From a checkpoint of a small image embedding model: norm layernorm, widths [64, 128, 256].
Rows from block 5 of a small image embedding model, named by matrix and row number. Rows with one number belong to one neuron. Each number is 128 + 24 x the weight over its row's rms, rounded and kept within 0 to 255. All counts start at 0.
Before each neuron's rows are labels from the 100 images, of 14848, where the neuron reaches its highest value: "responds to" is what is common among them. Only what is clearly more common there than usual is listed. The data: simulated fluorescence microscopy of cells.
# fc1: MLP up (model.blocks.5.mlp.fc1.weight, 256x128), inputs 64-127
# fc2: MLP down (model.blocks.5.mlp.fc2.weight, 128x256, transposed), outputs 64-127

responds to: yellow stain; membrane rim
fc1.100 [ 92 115 124  63 107 120 144  89 160 114 180 135 133 128 110 126  99 146 143 116 128 117  98 115 150 157 135  90 120  98 124 158 121 157 135 187 121 127 139 124 119 161  93  93 133 109 106 148 111 135 175  99 102 130  95 117 186 100 136 128 167 128 129 119]
fc2.100 [129  84 176 141  95 131 151 100 117 146 123 159 128 122 101 145 178 123 123 127 139  87 113 153 109 148 124 171 104  82 122 112 106  85 158  89 129 124 136 112 145 117 102 116 111  85 124  98 146 196 131 115 150 114 129 137 144 143 128 178 164 114 124 146]

responds to: red stain; bright spots
fc1.161 [185 147  81 126 100 155 119 131 144 121 112 105 101 172 151 169 167  97 156 138  91 113 133 140 112 154  89 102 156 146 128 123 116 156 126  89 111 135 121 167 100 131 163 164 111 158 142 124 144 134 119 126 165 138 132  87 160 131 115 106 169 120 118 132]
fc2.161 [121 103 135 105 150 135 136 167 122 105 133 159  63 162 125 122 149  81 147 140 121 120  93 129  90 120  96 128 141 127 119 144 108 127 126 132 142  90 126 168 127 155 115 111 127  88 176 113 157  74 103 130 143 146 163 133 117  79 138 141 138 130 125 155]

responds to: red stain; few cells; cells: one or two
fc1.218 [123 112  94 130  94 128 140 138 159  75 155 162 165 133 117 169 171  96 144 135 149 116 126 138 135 129 128 127 119 117 122 130 131 131 110 104 115 111  90 135 141 141  99 118 108 112 141 155 122 158 115 149 165 136 114 120 123 169  96  98 116 126 114 125]
fc2.218 [167 130 127 130 142 157 148 113 116  98 150 172 141 128 125 112 112 193 103 118 146 133  91 106 105  95 121 120 130 103  81 114  92 154 111  90 122 113 115 164 133 140 129 125 132 165  69  93 147 121  77 162 132 124 154 139 101 118 136 105 140 119  99 136]

responds to: red stain; few cells; cells: one or two
fc1.58 [ 96 147 121 141 160 153 130  83 127 109 170 144 122 151 127 128 185 114 135 135  84 153  59 145 148 128 120 145 118 134 128 120 121 146 134 143  89 133  97  99 100 115 168 128 114 130 129 155 113 110 114  99 105 123 145 204 131 111 114 170 104  97 154  91]
fc2.58 [156 103  86 159  95  99 146 162 111 106 133 133 131  96 113 110 118 142 149 157 143 101 182 111 130  85 156 120 110 140 116 134 125 122 126 148 143 135 115 178  87 119 123 146 113 176 142 158 119 164 112 131 137 114 102 131 185 113 125  97 149 120  95 112]

responds to: magenta stain
fc1.187 [134 149 108 123 147 201 149 124  86 141 106 127 150 145 110 123 149 140  91 118 121 119 150 121 144 140 104 154 131 133 119 144 121  47 122 162 125 143 104 148 173 161 113  83 144 141 122 124  98 122 105 144 110 177 116 139 150 132 120 156 129 140 146 163]
fc2.187 [110 144 131 134 124 140 122 151 147 139  92 147 135 140 109 169 156 153 146  88 117 134 117 126 146 121 127 167  89 100 123 118 171  85 163 148 134 157 148 113  95 147 140 121 111 128 127 130 153 111 128 128  80  87  88 127 126 155 114  78 120 141  81 130]

responds to: red stain; fragmented nuclei
fc1.227 [125 166 147  99 135  90  81 140 108  93 138 164 165 130 141  80 107 155 167 124 139 116 121 171 143 140 147  96 130 161  97 107 119 148 107 115 104 151 137 121 130 116 148 101 127 129 107 146 109 139 103 158 135 109 141 106  98 119 124 116 118 122 105 119]
fc2.227 [ 91 133 164 104 115 104 161 102 161 114 105 130 140 121 147 128 118 161 132 133 118 158 148  97 124 137  70 155 130 166 147 116 153 127 148 145 147 120 101 115 123 113 102 169 152 113 139 119 142 139 100 121 188 152 152 136  95 136 153 114 135 162  97 143]

responds to: magenta stain; dim; few cells; cells: one or two
fc1.20 [118 142 138  98 107 127 152 142  90 131 137 129 124 176 138 144 117  83 115 112  89 115 140 104  88 118 142 158 135  86 143 100 104 141 114 115 157 107 122  82 140 132 132 191 164 135 127 168 125 116 142 147 137 118 154 138 137 108 112 144 139 120  97  87]
fc2.20 [141 126 115 123 183 143 174 115 146 152 118  88 108 139 143 140 143 128 108 142 129 124  83 162 143 155  74 136 114 115 139 132 138  98 159 127 125  77 129 110 130 136 128 132 121 133  84 136 118 152 137 142 158 138 164 109 130 145 148 161 184 110 173 139]

responds to: red stain
fc1.208 [133 156 153 134 109 161 144 113 108 157 157 130 171 139 156 117 101 117 177 152 126 161 107 127 131 118 138  86 154 140 139 125 118 130 123 115 129 146  83 132 136 155 103  95 147 133 139 100 105 156  97  82 144 133 102 151  84  99 161 132 141 133 121 161]
fc2.208 [127 102 128  89 132 123  80 172 106  94 118 162 115 108 129 128 135 166 124 155 131  82 148 162 136  86 148 111 129 146  99  86  75 123  99 146 122  80 141 137 122 123 126 153 108 128 153 133  98  84 128 137 114 118 136 165 143 113 134 159 101 155 120 132]

responds to: yellow stain; dim; few cells; cells: one or two
fc1.69 [110 111 162 140 121 115 162 124  86 125 130 143 125 115 126 122 117 127  90 135 114 154 146 160 181  64 131 121 143 176 102 118 146 155 147 143 142 120 139 100 164  92 107 116 141 154 154 174 131 173 148 139 192 131 144 114  96 136 124 141 131 126 134 116]
fc2.69 [147 105  93 167  95 125  96 132 171 156  97 120 100 154 107  93 150 150  93 124 122 123 114 119 148 109 151 119 146 151 144 138 153 122 107  71  98 129 137 148 138 146 162  99  98 157 143 133 109 180 138 119 131 172 125 123 148  93 105 140 138 127  99 150]

responds to: red stain; few cells; cells: one or two; long thin cells
fc1.105 [136 122  66 129 135 127 144 115  78  91 114 150 130 132 124  91 150 148 128 132 103 156 112 154 126 162 106 107 109 126  88  93  97 139 115 153 119 127 104 101  89 128 105 118 149 153 113  91 117 153 113 144 145 153  90 133  99 138  69 108 133 111 137 110]
fc2.105 [115  71 134 156 141 137 144 125 143 145 127  86 110 110 130 101 129 147 149 154 120 157 116 148 127 162 122  69 142 156 144 127 130 100  95 126 108 137 125 115 131  57 111 135  96 105 112  85 144 121 133 121 126  64 144 161 122 133 152 110 159 128 115 132]